Weights of a small model that predicts nearness at each pixel.
Model: 1.17M parameters, arch unet, activation silu, widths [64, 128, 128].
Training: soap at rate 0.0039, 17000 steps, batches of 384.
Data: 395000 training examples, 16.5 epochs.
Rows from block 3, named by matrix and row number. Each number is 500 + 25 x the weight over its row's rms, rounded and kept within 0 to 999. All counts start at 0. Numbers have three digits each. After the name is the row's rms in percent of the matrix's.
# conv: 3x3 conv (model.mid.1.conv.weight, 128x128x3x3), inputs 8-15, a 3x3 kernel for each
conv.0 094:489526498496516504519521542512486478472497506460516502469479515501497463448529544524478494462524531525507515461492483507502492544518478493486498491498478471498483480535561536452506565462456515501519527537470453483522
conv.1 094:525549512519504485535526496498484496510520508490495505500507463494481534466509482529507470540499515541497470465471496511501484477465502489492489516499490483498502508538535511473493466514521462500524460465522502479497
conv.2 103:525508462493470549484453504439545515470514473454486512486529507502464520506486512467555548491489583529480448471508520564504506530471543469548482507507503493492504558483510497501480451512481451470459516484470538484550
conv.3 113:486545558505521529540510516527487461509508505466478505515495505506468503468511505538474486531545531480531509478472530459491515428454501529507526483488514484509531482521510449465489442466543519537514505520476521487485
conv.4 097:424516548501410512540511495477489536508487488499480455537532489526485503481434462527543537488480491513458451473489485509509507451445529452506526531495515521489532511512495526497515515482526484502496493521520545495463
conv.5 094:514498495497491510483497500474548489490532489474506487519461510539469476508525495502526497515516535464468527466527467513507514487480468497514468501527475506513468526528487517453478524483480447468515506495473498514519
conv.6 101:492458493484487491491505485514494502512491474500510496471499515513516470513513523496539525499480506506509531483503483535463516505481470462528484472516471503496486504524498527482511517485492510461465510505495540486541
conv.7 104:482469512462447530541503505510529512454479496508508561496536514482494485476499518516523493502509517486513500495533489506495513473474507477477478471479500520517532508521550486489516517497571510547462490511463475462524
conv.8 102:459444506459489545491544515525471474492475449509478494441488494476443505533486524546529515551565473483510434512479515519516486488500566534479537476434497512527524469449530525458541509533555489491471475513550479516508
conv.9 091:503510519480504486508481475473487489501471468514489491469497511486500512476534514529478487498518480504484483492526558510509522516490483491515506498525494518528486513515502473506518520526516500506485504524507471525516
conv.10 106:459481478475512517513503505493480462482475482484480462497473517456457478491437467489492509527482511484515512498501504477496505491482509487476474466485514476477490475477497481472474449452450481470502473473496489487494
conv.11 091:483505472476490497506488476489499522503479518500501499488525497484511496483536468493505487534495488527492508487496507483487512494504494506518475499524503514518459464513486503511516480500460480499484553537491502499464
conv.12 107:465496527525470507544484454472475460531505537520538510496500490494484514523474465527514482502464529443466458484477494482480484557537513491498464490525529491476495512509505526468460537495517478484545482512513535530525
conv.13 101:480436462487464473490478487488455456497494477528544568466496462537521501477486439538478508523536503506483499472482484462483510484517547482460470501520521468504462476449483497484465514477481497535441487478434507492476
conv.14 097:492539529517534486468502507513538533475509530481519497467514501475488503480475487486517494507501522500500528490462497512486492473533523533512481521469490496510534514496471488488510455500503523488509430536507492496508
conv.15 098:499510514484472482499476489505507520522481483505494499529472523568519474513487460514499476488479501475535507496493456496508494516491463516520496521528474495501526506488517482478540515520467483508514504461471526476504
conv.16 100:512476508524481525473460489518469512512492544458493478513506512520542510511528509534515497468504499491489515505480511525424493509546527508529513497533511517457426530467466471538534505506499507522489466485484483466492
conv.17 101:525538517471489516497477499516541464511492474515497478489536466466475501528485472481475538504480473489470492543537475523479464454488468497536486483502502497447482484513492461537521468509482500520473506507497496488518
conv.18 092:493487493507475512491509464501513512526491504515469453497506526551542490494503481501534515504488486505477500523530488516484441468503478564498557517520513458527502548520558469491491503497483476519499497489532471501505
conv.19 111:481500479503487480503563533490507491530467484490492489540500506494506545454480468473486465499484500481507498494542500534526508510479485525517516488494487522504525500476471489508512479502504504497529511507488498493470
conv.20 103:485520480510486505504506524502540522515499508501488513472484486520559497513516484497527498492492523527517483470472473506525481509510474479470485532523465511492482486486475491504471524532522485474468494516549480487511
conv.21 100:484489505504510498505450480456462469536527521514527562503518495529496468557535488503487471488456503504463457501473501507470532486483430528513561504505534490540522546468522513532501519474484496519480525494498503470553
conv.22 095:478478453476528462498496459495480461511507500495477516511499482473504511493530483480476496444488511469488512495503551523472523518483521508497507513502502511508500473523484487512496463466465509477489501517484483461475
conv.23 105:476473488492517485510494485508524485558461483527509456520516533511500483449515522523504473502501491529507540462538533452498517496552474498496478492498495457463484485526483480435475498504540511490573495517528490475535
conv.24 097:499525558512518497530477474496491476493520493466499512473505556523518526535533494507520527490438471474511548502483502545461510499516474494508529481515499526460506495466486424486540484508550514473496525548536531504474
conv.25 094:492482452503518533503526485499492484493482491497524509456492524512475479555513511536503496493583468490487464501516472498518496496499505482498479519501487517499518503508499492430510494491520484526475488515496470528516
conv.26 101:504436506522474497477483517473467560498456483513521522492499512479488525490442477542471511526540500499534514441532473523513535489464548518461504492501498497450458561464430486513505420439488504490486495517484515511478
conv.27 092:500474556488458556505514529475500549468485514516509536487478489519473530479474530522494457553507496495501507518490504512523512489503520540499471500480492474504501520496477517489487527478542521441457491501527518484544
conv.28 102:490482517468520491483510509493534501498523491500509496524507527523508457472520480529515505475495490498508484501490499499524544507486489574537495515580500475512551518461500523497463531535521491551475447503492448510509
conv.29 099:501526505481487467529466492481498519475460482499506467466565512525487564543555512538521539511520522528504480475473521477507508462482518459520518512479551482501486481468500458488509527520517510530503495468522492486465
conv.30 096:478505492485500530452489423477487511492478511521479526505507529502548571490527541533498473524468489512493538489551481492492498500500529495520483531510539468515523469502477469518524410497516497458450502480514537459500
conv.31 091:527521502483531494509517515499494500490513516517480526517499459471463497495457509558488507543527515520542517495497514501523505460516519507515484452501507481525484493517498462520490509518495499520464442470446457492444
conv.32 113:473491502513499506500492480501502504496503500508499482492487551505561482531521522491536503494502517479476473495478485492470475491506535483484510483489490507513511500504495465495503536486472487497479491517451483524529
conv.33 101:489483479469508473493512474497499528562481535499492442534501521499505488437451495510509489513534499472463534562516496534502454509487502493485567541498467486509444528533474510492488530476487468508579528517530452499546
conv.34 114:484487484489480494486497507499513491490497500472475496535527505457468539473467472475476492493510475487498491522525514497535474508499517503533504478466481485493481488511503503514495490503472494502520478461474492516479
conv.35 111:498507498512489528521504502494514530512537525524521543535564529518502524495477466486503496489470479503510497528540502539577482473481529493512531467524491501513466495519506469474477507489523478506519540475449527485466
conv.36 100:498507520502523505497509527520474523498445490437499485529519517477488531498491500452482475470476477496530527498485493512503450478517509490477507528487516497521509490473494469498523460460431491513463488514489477504458
conv.37 095:481497485497493478493530528447481519467513502540479522534481481506505482445503508483464483508533462484499476519528501531503512505479488470528502561495551510492496512538511499496496462504504509520488512526522468538490
conv.38 095:502510529472515483477529527538521554509496516492476498463469453521486471483456468502484495500536518512557513496517493528486485517509475520488500471529496497477507540489489482460490518518505528486514504480518508474482
conv.39 103:520538468488548476488506507504481484511503508502506514474527534484488489501508461536532526484534524507506494485520513513485473472525468543546470464485490521500518528523541511470528482456527489469511520496494531502503
conv.40 090:479472501483529487486492483528498503536451505515455501476533479498563498495488529478467532518461481498505503498539565511499550477520518489489452519498525476489530519483503492493532496459512458486529495504526493488508
conv.41 119:472480496522457512515500520490523484511484496502525523484460521520475463497534511492478497511518491493494482524511479473497521489499513529461486523523464493526505514514458477503449517482510531494492554492449494504508
conv.42 104:487497511499516501530516555477510487534520499519500490482501486466546498467503473485522532497524479492487478496453444537483471457512504470525506489502482498439475464489468523541470554487465530527543515487499509502523
conv.43 096:481471463468468489499514473508503457490467504504516516510488528460464465471522524500519494523505506478542525485475528456510498505449484500513489492495494504517495523476464464492466463470511528497488472504472514545508
conv.44 115:445465534507518510523500489491479468477514506488498520507468533464474509479499522516525489515507506500494505512472504507477521506481511502471490488490514494490532467486488468465493512504518526507488497536526498491512
conv.45 105:508566535497526522499477483443538561518524510471494490466483500454532496479531563517502485512495514489495481453493492495470537432472511475520539495490538489517566486542458502491492480484499506458462517487498521503479
conv.46 100:515481513511481508497496491539492508504484498510506479510507474521528472499547464503482488493444533525480499504490484511494515503483486514535474508555499522491436515466501506512488467502489512507493554514484488499501
conv.47 101:477495496477509493493490479511501518520520501497494495498480511497495468527520502498498487477514509453467506477460505476446489484505513474500511493482529490499485500493526482486499513516496499512493506474464493523510
conv.48 105:529513451507512489454459458493513501491515455460466509492536512508502512502497517441452446468491488493519491445540539489492484508481499496511497532451489526459533567526518544446512516469472488494531527498487509486509
conv.49 103:508511490517488507495526476445476506459499506491503542489471521470497526530495487468506523483495540507526494481542522460526531505498472454461521506533496467511497549553531488520489521478510505477446466522448509535482
conv.50 101:551484496530494507560470538537471545529474494542524516539537518507509518502511479519486490526501478500493492479476490539548470489463481493512537522509481514523487504497541533523515493510539501469510465517485509514525
conv.51 111:477507517492509486473503544517502461511486513555554564494506484539534503495527501491470500509486496517491495487536476491514505477501518500508476494505513503487480478525463481532498507503488497521480513488510505497489
conv.52 104:473503478519516461524506516507536534511478466514489461496504541540490469556511526502505508488493480510451506495487492530429445522533493496483530530517512528522492524503530475463485458489473487486521477515523483526521
conv.53 104:487536514512555519485499512490491519497524519469499523470504473464457496487475524501511478490502492495510480502492527492504515498502482479494495504513509513467494515485482507511486485501516508512518475537515523486530
conv.54 099:458481505446492476487442500553537492499506534524532539484553539436503500427515468518524521473426448528506470496510470537531512528474480537517520504493472468493514506516503555514530573475546481499507487481530518559519
conv.55 101:545462472482472504530469485496519517485520460483476454493509525502484488495507485482511544482474492442513501536536539549531518529522523511531500474487518492454467551486469498481520505498489473504538480507523486500568
conv.56 097:489511478513511488499533528492499479471459517455533514485519522475500546492500573533472513506510478483487516483501527509511512477479518479497494517464521503518515492494485517521487480503512511521513526514545496475502
conv.57 090:467503520471499512485485507502501495469527507484511505447499514494417498470469457502486499516468501500521504484467479477478499476512510477496492494496488487471508512509505506494500462473488482483536551466510511474510
conv.58 098:467480469520527506545534525493520487523480443549495474519501510487518518503470487475469462455513483515512485476492495488516495499526520489508497519530500500466508474547493493544515497514488494538505510539482487480458
conv.59 103:511517543508484507526495498525480475479500520511495506516494480490463490500534516503512481494495476490522507522512501520519512509526533536520527456488499533546535516495526497517499480498467482484510466500454506556517
conv.60 091:495500486505486520530524487473511515482530500490509486543507522506520512506532521485517497502521482515536511472515469507489498510487502529503496513520471534512523485494481502494518514544514479477492502530533474471464
conv.61 102:559539520529479484530524520532512441448510489472527544494465516473522523479487502492528485491519508534466503522543483491474469516501513538530502539505531497484483507492510488483523512524544518500551486499589482458544
conv.62 100:489491482499500499501509510494463474489484491500497492504473510465481464480476466527514503510544528517534507502506478506487485482479492483485479472506479491494499482486473477483466460475468517481469509498470508499490
conv.63 095:540542486510494514510518486518484493519494493486509522513509476508482452474491556538512470505472513490499481515479498476463494444466520515570494468540511497542511483451482514485503464461504517509530463496508516482487
conv.64 102:473503567441474497475477580462527492490483528509496523519520470524546498539511482490500455529508475496484471446446465447496528497511545523495556474457479469514510495463531512494523516514532494455526445493515489533488
conv.65 094:481532500496478532526498556434470488485474518544519484463525543528494480569528505508477452482488488499516547471503551495507466505508489508473463524490508541490518526506533539484522496516471544518492519529507522490514
conv.66 098:559541499527527531491467463490540530507528465487479402517527491484487518483517507506515478512527515528500517506530550507525548526467475505541483524433455501504508502538520484486519445462507548497535510489489540499540
conv.67 096:495509500488499490502511494489506503500515506499513516539505503461532506501481525489497495512480490488497480510508539508511522503521498480497500490552477499492455482488509525492497498492445507506517495530519502482489
conv.68 099:503457460519473512496509534513504502487466456493444520473506483481491524469536539474489514468508523509460489495457500523489472548511471504440499534502502509480486515468469552486520505487514490522505423528605512512499
conv.69 097:566495505509493502489508444589546512494525447508543507471500519502515484483501507509537535502505499485479463539526472507480485491490506500535475512498488515443492537521523482477485525476473475494498480483503522501521
conv.70 097:483498460469548503499501452510458495487483476429448524505517479530504485570509488474472526500427491489464530538532487514513504523504462498532469499534503488566515520519442561510474487485486500486538490490494497469467
conv.71 092:485471473491469513529501484513522493490513503501518517471499521497524489470486478526458490491532509521496500481525478485520462482498510458526547493536480536471504459481529464503468541488511487472476473509489449518529
conv.72 102:535512524485506520469516536495546535516506515444489499496534492478490503476495498441463516516535526521515510531533508467478501557525491510516482484484486481497482540522540510568488509535511533484523481475547441504528
conv.73 100:490509513450540504496528502503457419505545544541582464496494529474529529489523493503486479464492486493519487554492498503514519470462492500470489454530537498540461514461488499517542487511497499471464505484503521518517
conv.74 099:492491499541523505482533529534498511537538554518498505500497464530562571528526544495513506480482492513480488496490520494499536516526492472502524551513602494518531477464504459489501524503565493500506512553600515506493
conv.75 100:487495494509515459493493486476472531462514530508516480503492461478537499456518461468463478494505483498493493469470487507490474480522487503479501487436527486465495532507494497525498486466496466525517505497442493490509
conv.76 096:490524523494502509449496518506517489507472505495481510491498543481427481495460492496483491505496500551526498493461537495512559461506481513486513513526490465491496480451467512456516469498522516503543520537468494497487
conv.77 095:507459467485479505558545508488507496476518473498522541475484506485492501529507482510480524476485524519480530484493500491497496483488509482509460525507482528490499480488500501500498535491460508506496512513507523481500
conv.78 099:460456475473456522506586546517499518487486460505528477509499520516531527534512543481516469464479537489466530501539503472480499482507518475510495504554530519525529478491506439492532495528517504501529509519512504502485
conv.79 090:506474465521504450529482498516470488530524525525466471502488486510527486484514453521504445532487473537522501530481528496479510484472552433513479519490524480508540487555474464493538476486534504522492489472446497522480
conv.80 096:460480521433459547486479490451471543508528493529506505506509506545476463533502547551489476522542500513472523493500512471471478464476484516490525500510466491512510522509501515509494485484452529493494479529489514516524
conv.81 100:541542571499489531495543504500477469508483501460486513508510484495496490502511511487499490476462478490465530486474459466533486532486451542495513504490486534445485526504499515475496536482485467482497501455490514496471
conv.82 101:539525508478545562453492482508474490496453510529508455529519490496533494466487500510513518491507522503519530446476479534508509474498509496524524501491475427517465527484460491534477440481482478479472479500462504487490
conv.83 113:512510514533503525502471502479554554522495521520461495439464514522536502509520559501483522507502504521508515512472448508467485479509505472478524503531516499506455456477502514496460494472498493481434476483464483556504
conv.84 089:509509521500510497494544487468504514476470497495486466504482486474513559489504540469477493507479497517495526521528539524483501510488497494495453493537526524502526506503475472493478524491506485517478535535508503514523
conv.85 100:460467493502472470518500517538494430514553514482509516498493476494534465526502442530512506527489547499485514524450489495492503481517519480462472484484508479502468475521535475466534509504467473502518529543490522501513
conv.86 100:457518516480472519507490510502489469510479472487481508491521512525484508514481499509488497482541528524501510499526530508501480483478532499499469508496504501497489491498524513493507487493533512510515460473493519510512
conv.87 103:517521511479540519480475530503529522473474497511440477467505543500544525507511492511538503458456434483456433485489501474505457447479467488510495497530531480481524471457495505501512407476517493473520489512499504535463
conv.88 092:489505489506536486531489511492476523465516516475473500481527490517559514518541495531501472483460493465486485471492514494468471496496485496532488533464509506480532513474496500514506506481536493492510491513501473481522
conv.89 108:510496503518454493452439504546503482472474519448450529525525502536536499481520491487502527485491536492515534485456432444481539499502516527511499512535542510537491493476433461477474459510535483476490497491497531549546
conv.90 104:531495510449473509495491495504490474485459548482557534555514502547504473502500488465501469494513481491497515533511521508537469470531492534517529490454472477433495454485541507509512442470486487506511483487504451476473
conv.91 102:494464510510483482478515531507471509510481500461525492512508453546494461560533504521455495512515485510496470512483480514497486491497537496451487516479437519522509501538507456501489448519465510526514541486501482469461
conv.92 106:473461499488477531492481459506524511494503512490457546479500465463434476442502528498537474520516480513523526493445443518482466448497502419489457470482475488472466506516524510470506522496490472498481505518503487493501
conv.93 102:514493493534519498496524483508487473516494504498483493509513473475520494482549474498513504471478490505524493476492497482486503551533477471469475499526495478505517533490472493497503458509513511490490492475493471508508
conv.94 115:531487494497505514485484496534498484540508499509505491536514479521479470524491450504512511499505515501499519500499506504517512517500481507497484507490489486468491526499481507502509486488473497523481531441483527517483
conv.95 105:494472492479487473504514513459482485436477468489468491541509514525497484513468435505549497508491478507491500504481473494541532515475535551486458540484478473534554475459512482512496461511484522506498518525533506522549
conv.96 092:480502520521493489504488506497505480488502499483492493470498505473521478459503442503471508524512485552478505483474456503515516495483488452501482478490466462502467453485506499491542480493473470453495481479475489465496
conv.97 105:454448477529523516525502511502484473476493478505501447460455469492501507525491543549534559526540485445463473527479462544476487529471489497506502503458468540479492479485443511484535486438480512475516443453504489517521
conv.98 099:513533547475484479513532469506495506530509509493543565468507493491481478501495512531512535555542516515545526482482496466483494487525494521494455434473480481475540451445529448464495572523503522484468461465446489429460
conv.99 095:458488497480526489511504543493525514489479481501495448493489517493507478501559491530537475498501512483515482492456498501499456526511462504450497487532504536485483480513501471538527493472467501513494487494475521514493
conv.100 093:476525538457492544467451557488462485481505460513506423451476539459502509473484523492459498510533491463506469459529501496485516484522464537529543494511462495502545540547553506454509511500568495524456481564472472527515
conv.101 093:522472460507480521514486417524511497492466479475489498477481525458483498497487503500505494517455517529525527484517453528512471572473493537514482526461498522510559539473509534484441487517426502525543516516502453455516
conv.102 088:468514522535492491502530539506540486511442479471483479467504490493512471501514492486515476533571540544556498510528515498508522487535538516546480492519490524473512471462501491473506500535548515479470494509474513523475
conv.103 106:498495530478476469527482489517490475476500511500483492452456474472467501495456519506489467529553472510520497533494492496498495495440507471482536496477504497507511508477483499496464497493516506489499484507527536450504
conv.104 097:465453475469453510453472453463486533498499502495491474503510532487491475475471486510511522537540550524524531491524512502488472510471477504526477498516496513492466499476496485521484482506490499462496528488460517506493
conv.105 095:497519488492516458471500548496476507441486525498495516522497519544485510497447479472483513508493515491523490465508480505532540525530490485519515489444481522460487464494516502511459513496540509487461514470495501515509
conv.106 099:449465473520501533484480499542499549492497492465542524510540479511496509473482538542486527478482537495485528514465496500485495507524523535502491524452490480518533547466508511526517480496499548508479546506477499488505
conv.107 106:497471492517467490547529530481480473540499462467535513471519477495520511507485497483520513463529540490485483495501540503468500470489555520504490549503516517508508517489507495532510514494495531499466481515488439496490
conv.108 101:514505497445511477499510466520512475514477502507468418525509513484453454441444493527493503497502477502472470506531510528507466521515477524539547482498486474503466522488489536512499538533452466473545457539540433508548
conv.109 093:536513480481508517484498525494519493497537527477484539487483528492478484498511513462477502513538468449515496515509495503505519510533514520480469472535507472454516498522479447490532473500539498497521504496497512537503
conv.110 105:502547519495512510497495492485466493498510494518523466472457514472467509471441519534506506508480509470481512547482457530467491530555550534523546503460449478490542474477563527512522486488480460533496535482488510469505
conv.111 088:482450476463488527473498524482501481469462529504506504486477520492430476474468505533530494529494533498471485502506513474482499516526489518513481503477507499493542485486458489466510458470485531507468494459512524507541
conv.112 104:459457488535534471521560486511532534522520548494497500475496462515491472495464472504518490494508530479495508490483493491513536534493509491484514491541481493479490540519534468520469485500452524476492519493553507494524
conv.113 096:483511487508509507481492517497503502511488496522510511501505512505504501486473442478508510511498506537529512537529508545522480514501446491495502494494490516490521514495518501479509481508507494504471513519443525506433
conv.114 105:466484506452481490502526494481519504536430525482467487481525512457498511492462494501506492510517539504515478505486547502494499508511552508514482489491509533518544536485515489486554533501568521483523499532483469489461
conv.115 094:468470490507481487530501494495482498485512561494500513508518530451489496525535495523522456524519490465500475488490488484452479508525491543540508484463494506490549492485502484516508520484515504471496505449433532483508
conv.116 090:493489495536536474498484447477487496510508498513503498507518497469498498506442483519499512491483527514530497476483454483471518474534531500532487459531477516502517483468454499481454529516471492531506519485461523493495
conv.117 108:510513495501512508487473484492536530507481472506499489509474510494536472508510519468507519474554476502523488507510484507581494483519507471467529484532509507506496488494486498518465483519518505505478516493491496530513
conv.118 094:519485526500478538528531537536577550473530455463463476499501496529545486506507462494494521462495532503454506502486470482486494487515484507488529505485489516488488498522500485493475543511479475509489459506500523517463
conv.119 092:492480474521508495503509490487530495462467512511530482505516502472533475498561523487483499507480500516500515464478530509508503535527502484486505547502452532532497526471479533478490524533513454479541488533540465488496
conv.120 110:521496494523443512522499497476505480487451462493442466501498514531541468525549529509505488520489530508478494511523504481502503519496531461528548507552514492535500516495497484499468477479490467515555508499490492510520
conv.121 104:530531491528494515502512480446505500508501513545495511472508449488477454473522515522455522523492460498496499525485504459469495509480514520509462540502476516476551465490518541583506445484443480463499491520526478501503
conv.122 105:504467478506533517499532566466471490499542534509522508546513474533477497503531465500468429479474461522516515493510482491534535549537535505500451517501482530495548467505540476500487501495536515507454488505478473453470
conv.123 092:504511499458501505480487507518484448553557493519544529480491532484495491550496464517517501515540506492499491500515534479499492487475495518525462482503464564526529462520523487488498513518553497512483517505482485485452
conv.124 096:548566521527503483582515524492509513494469491449445485492481492474496488481508471496513529514520502474480515495476534505467511540506491513525477485472508518527471519478530515445484509485493515521500508510500506515511
conv.125 101:511495491579503520535549537535519555501524523461495470475495467522486475525499519504493523477512504481479510510476461512475477483480518477493475540474527517543483505497491470483502511517551474517483479486485509493484
conv.126 098:545511469522477496502524486515463526563525482491476475507484477458451489439515488445496496496485527518479498514479510508556510513469497490510469497585496474518474530533475487548491467488522475465494523496533468461513
conv.127 100:508535541502510549480499546549525448569529502476507465479481516491517497490468503455464500464456513496489493513534525456501543520513502499454490540544485488505479550507471495505513475456518480505489490581508539547530